Weights of a small spectrogram FSQ autoencoder: encoder patch size [4, 4].
Rows from block 5 of the decoder of a small spectrogram FSQ autoencoder, named by matrix and row number. Each number is 128 + 32 x the weight over its row's rms, rounded and kept within 0 to 255. All counts start at 0. Numbers have three digits each.
After each channel's rows are labels from the 100 clips, of 14976, where the channel reaches its highest value: "strongest on" is what is common among them. Only what is clearly more common there than usual is listed. The data: Morse code for random letters and digits, with fading, noise and interfering tones.
# conv: 3x3 conv (decoder.decb.1.1.conv.weight, 128x128x3x3, each kernel summed), inputs 0-31

conv.70:159095099135143113234132064126089140196112152174098103138115144132071110128115145194059070098092
strongest on: quiet level

conv.89:099137128116113128122115151112098144116156123137093157119112134141132151087181172135000120068099
strongest on: tone: high; mains hum

conv.34:126143118121173129076104195134094160108182124088111113093090121135124124119120114109146162103155
strongest on: tone: high; mains hum

conv.90:124075138157129114138145138146081109187116103128152144113137070148000140101106146187147122081094
strongest on: pink noise

conv.87:103104136184132118140132145133129137097119173117138125125113128097152150058116156061137106132125
strongest on: tone: low; mains hum

conv.53:172104084110142034184092104045112104147134072181104141091160081050088137142137119116141110092094
strongest on: tone: low; mains hum

conv.30:110150114098123110119123166141121156166144139088138163139099184106129095169148123170138119109161
strongest on: interfering tone; mains hum

conv.95:186122121144124116124127165122165136111123148130143108119173194132074145112134102123153150189180
strongest on: mains hum; clipping

conv.83:147087089134086146114153143124101139163130145131115126133099100173110142157112098122099074155138
strongest on: mains hum

conv.11:173126114138153094116099091117105139136088177151121089174089118098117128115122119099141103067154
strongest on: quiet level; mains hum; tone: high

conv.42:068140102119132131164118157140115162109118099119123123094121078167132075156062096160141104068108
strongest on: clipping

conv.107:142101109112094139098102153142000155110143134102094109114107177167136121111127150125112134120189
strongest on: speed: fast; mains hum

conv.56:116099135069116115140110166159125102082102118096125067049146083154110117064114069100096112130102
strongest on: clipping

conv.114:130085132106190129099103137143131096128075119138131131131129158133112134146146128172110114093132
strongest on: quiet level; mains hum

conv.36:123145123117155091104146108182182134193143119152071059079122139142104144139133123003137197127119
strongest on: mains hum

conv.116:116114083190129148132155123148125120128092130107202137145163097136129085128070138187107113036113
strongest on: interfering tone; mains hum

conv.7:134093123096118099141092110093103166126120144102138123177125134128125170122139111136144117107173
strongest on: clipping

conv.45:130117148127140099120139151132076117191141111160140140155156113139114115145108174133138138113180
strongest on: mains hum

conv.125:150113154136151158095150101130065104072171150138132120124136086080120112111169167134164154146121
strongest on: mains hum

conv.9:114110126117133132156118122049122124105136120115117107181161102042217105087095060161136098145141
strongest on: tone: middle; mains hum

conv.122:098153169142112157089134034126119099083091135120130075185133112091129123080141084134138094125082
strongest on: mains hum; thin (high-pass)

conv.44:146141127094157078118154121211133110149105101093123094104079146153144121092079104111130177091097
strongest on: clipping

conv.63:109123134113101074130099140087118158092124163088118073190081087145129121104104120073102080130107
strongest on: clipping

conv.104:097077109145139113088136150176074089105160113148124132094141052144219155096134160142109168083074
strongest on: clipping

conv.50:124124168118153144119112135090107108123161132145132138117162124111134163155129114164083155133125
strongest on: quiet level

conv.78:123120131136118178150077092140132127119107137151162137136115086129146167140161121166087120089154
strongest on: mains hum

conv.91:102127157161099128140092107135178128122118138170166131073113113166109151089147139151106142100116
strongest on: clipping; white noise

conv.38:125069053152094133170154085128137114112115121120150150149114104146077097069173122136044053163122
strongest on: tone: low

conv.46:110145114130137141130137080153135096105172148129127140142136109099091099162113094159178059128075
strongest on: tone: middle

conv.97:101113098061083137143189118122185120075178113077150150149069099135127165078126114125150151175128
strongest on: tone: low; speed: fast; mains hum

conv.96:100121174094132139136160113130162135117139113141153131079156110084143137076117087179158124139087
strongest on: rumble

conv.52:081122134172121198122133168128124117041043082128115116065145146131068115136077128112132110110091
strongest on: tone: high

conv.124:134103023104156128120134176122125148138163138039115122115145125131138101161104125148066149076173
strongest on: mains hum

conv.21:181135225139106112106114120120107140075127128140147132096118145141042123112141159149098162138118
strongest on: speed: slow

conv.126:134140112072161151158113169134145135130201113122110167162092089086110140130110124127196111102168
strongest on: quiet level

conv.64:048135154107119160110129096134135143043137104152103114156104099157245096159100135113186155128125
strongest on: tone: middle

conv.35:153108003143111129128096127140163133110114130050141128145124113158099119144132102138092087143115
strongest on: tone: high; speed: fast; mains hum

conv.101:116127097162126158151150028121141129125090086142092111176124130113077124165110128121154104165151
strongest on: tone: high

conv.93:113090072093128183134094134195125114080155144107112098110129156155107127090101106153163082140139
strongest on: muffled (low-pass); clipping

conv.49:133207086128162141088135110124145153102035170083100145122090111091101160099143090165110128112189
strongest on: mains hum

conv.85:111142156148158110131136147117140123144135093085107139114199120131118124146098152172066225182142
strongest on: mains hum

conv.118:148127127108109123097135120134164103117109198168107139124167132155124108153135153181128108182140
strongest on: mains hum

conv.74:097104141145105113119143036157179133149124157151141114160061091160178129125105145042145035139100
strongest on: tone: low; clipping

conv.8:109084143172125161106078073156141152137110142136124115158145102150102136104147063091133129149122
strongest on: speed: fast

conv.73:122115182166130082129188142128173177172130103081129113130055112056103069109149171096151101066103
strongest on: quiet level; mains hum

conv.57:082129110110146103149117175130176159112091124139110122110026126114113103161185107108111167113130
strongest on: mains hum

conv.23:123136083123142094126089131135080114123131168137121130142112090134127121159146090168170109120090
strongest on: mains hum

conv.51:102162103147135152126119145133117144151172101088129112116125142141139111136159162147045120124141
strongest on: interfering tone; mains hum

conv.48:068119162120101157150157119130086116116107168104135116148111113081129127153110165144097157107132
strongest on: tone: middle

conv.115:129149149136116115156164173138133130117082148139132175119154129161147160108061121121099100166104
strongest on: tone: high

conv.72:088127131129126160102122093141114150115096137145133195120085105186106136117144109128134097102111
strongest on: rumble; muffled (low-pass)

conv.68:104111134128112145122090060142104101128094137127126081091162103171113106082095105093098052140087
strongest on: pink noise

conv.82:116113145138094121097130121155097152131157123166163134106108117160135123144124098116188087131196
strongest on: clipping

conv.111:092106144055131091164132112127094134085090121108128120152151138124186142106106138096085145078117
strongest on: clipping; pink noise

conv.32:174137168080134146111213123109115118129127085099088161100063124189048135172176167164122140111141
strongest on: speed: medium; clipping

conv.84:095157140133184085122096106158081128118169129123100076154123120180093102119147104097114000175135
strongest on: quiet level; thin (high-pass)

conv.110:092103155138114123140150071133180128110106136139141152135181108131178091079135170099158131092102
strongest on: tone: low; mains hum

conv.117:193171118144170161117135169145138157197120124120167148123131193135153132171123175162130206117184
strongest on: clipping

conv.65:121120130052098095141028134174150095116114136121109078115121127167036110100131118127129036162148
strongest on: rumble

conv.22:129152195115090120169145070134129150107137152152175121128135134148184179100200102180092099122086
strongest on: tone: low

conv.0:104116148091128120124157127140140091119150077113099126131150115118172144132114161135120160141094
strongest on: pink noise; clipping

conv.59:110132086182112159138111169097070122130127146115131129061129083110201121155094144114042171128133
strongest on: tone: high

conv.10:104140107127158075125091081079137148169122198141090118144155127119181085134106101105106127115071
strongest on: clipping; mains hum

conv.92:102148106144137105139126111132133102074089134190128117204122099167089154033151195131150109140141
strongest on: tone: low; rumble; clipping

conv.75:156115110143141066175141153181095143137184135117162134126132111146108145144122079116083150178134
strongest on: speed: slow; mains hum

conv.121:093118170107134142123173165142141130104081156117097137106135114094105102104161138188090122122109
strongest on: tone: high

conv.55:159141161145116089105110134100140146117131183148117177105060109168096095136148080099144046098153
strongest on: tone: high; mains hum

conv.2:109134108093122105066095094177160146154165117124104064114131162123118087098120026087132142090162
strongest on: quiet level; mains hum

conv.62:142139093176151140110154113133163137140085086133134180103177127164095148162147141126078139097091
strongest on: tone: high; mains hum

conv.18:115142108100094211149147081088118062144121066101104127018154116091149106139120138171149138143124
strongest on: interfering tone

conv.80:114169157148100093096165170124148113133140115086176093114147042108153134095096129121152176146162
strongest on: clipping

conv.37:137149103071180059127121143137088141147144082184129150238168110144112131121132100013095118113129
strongest on: clipping; mains hum

conv.6:129139034121099081154165149113113133143150106094113156130095138177113114132161110158054129145140
strongest on: clipping

conv.103:127115118120104126121064146087130116133096103112118107144184176137118116104157146145119059128107
strongest on: mains hum

conv.109:123092116099055071101081136126128135102150142098155128156111099188118143109086096164132100130126
strongest on: clipping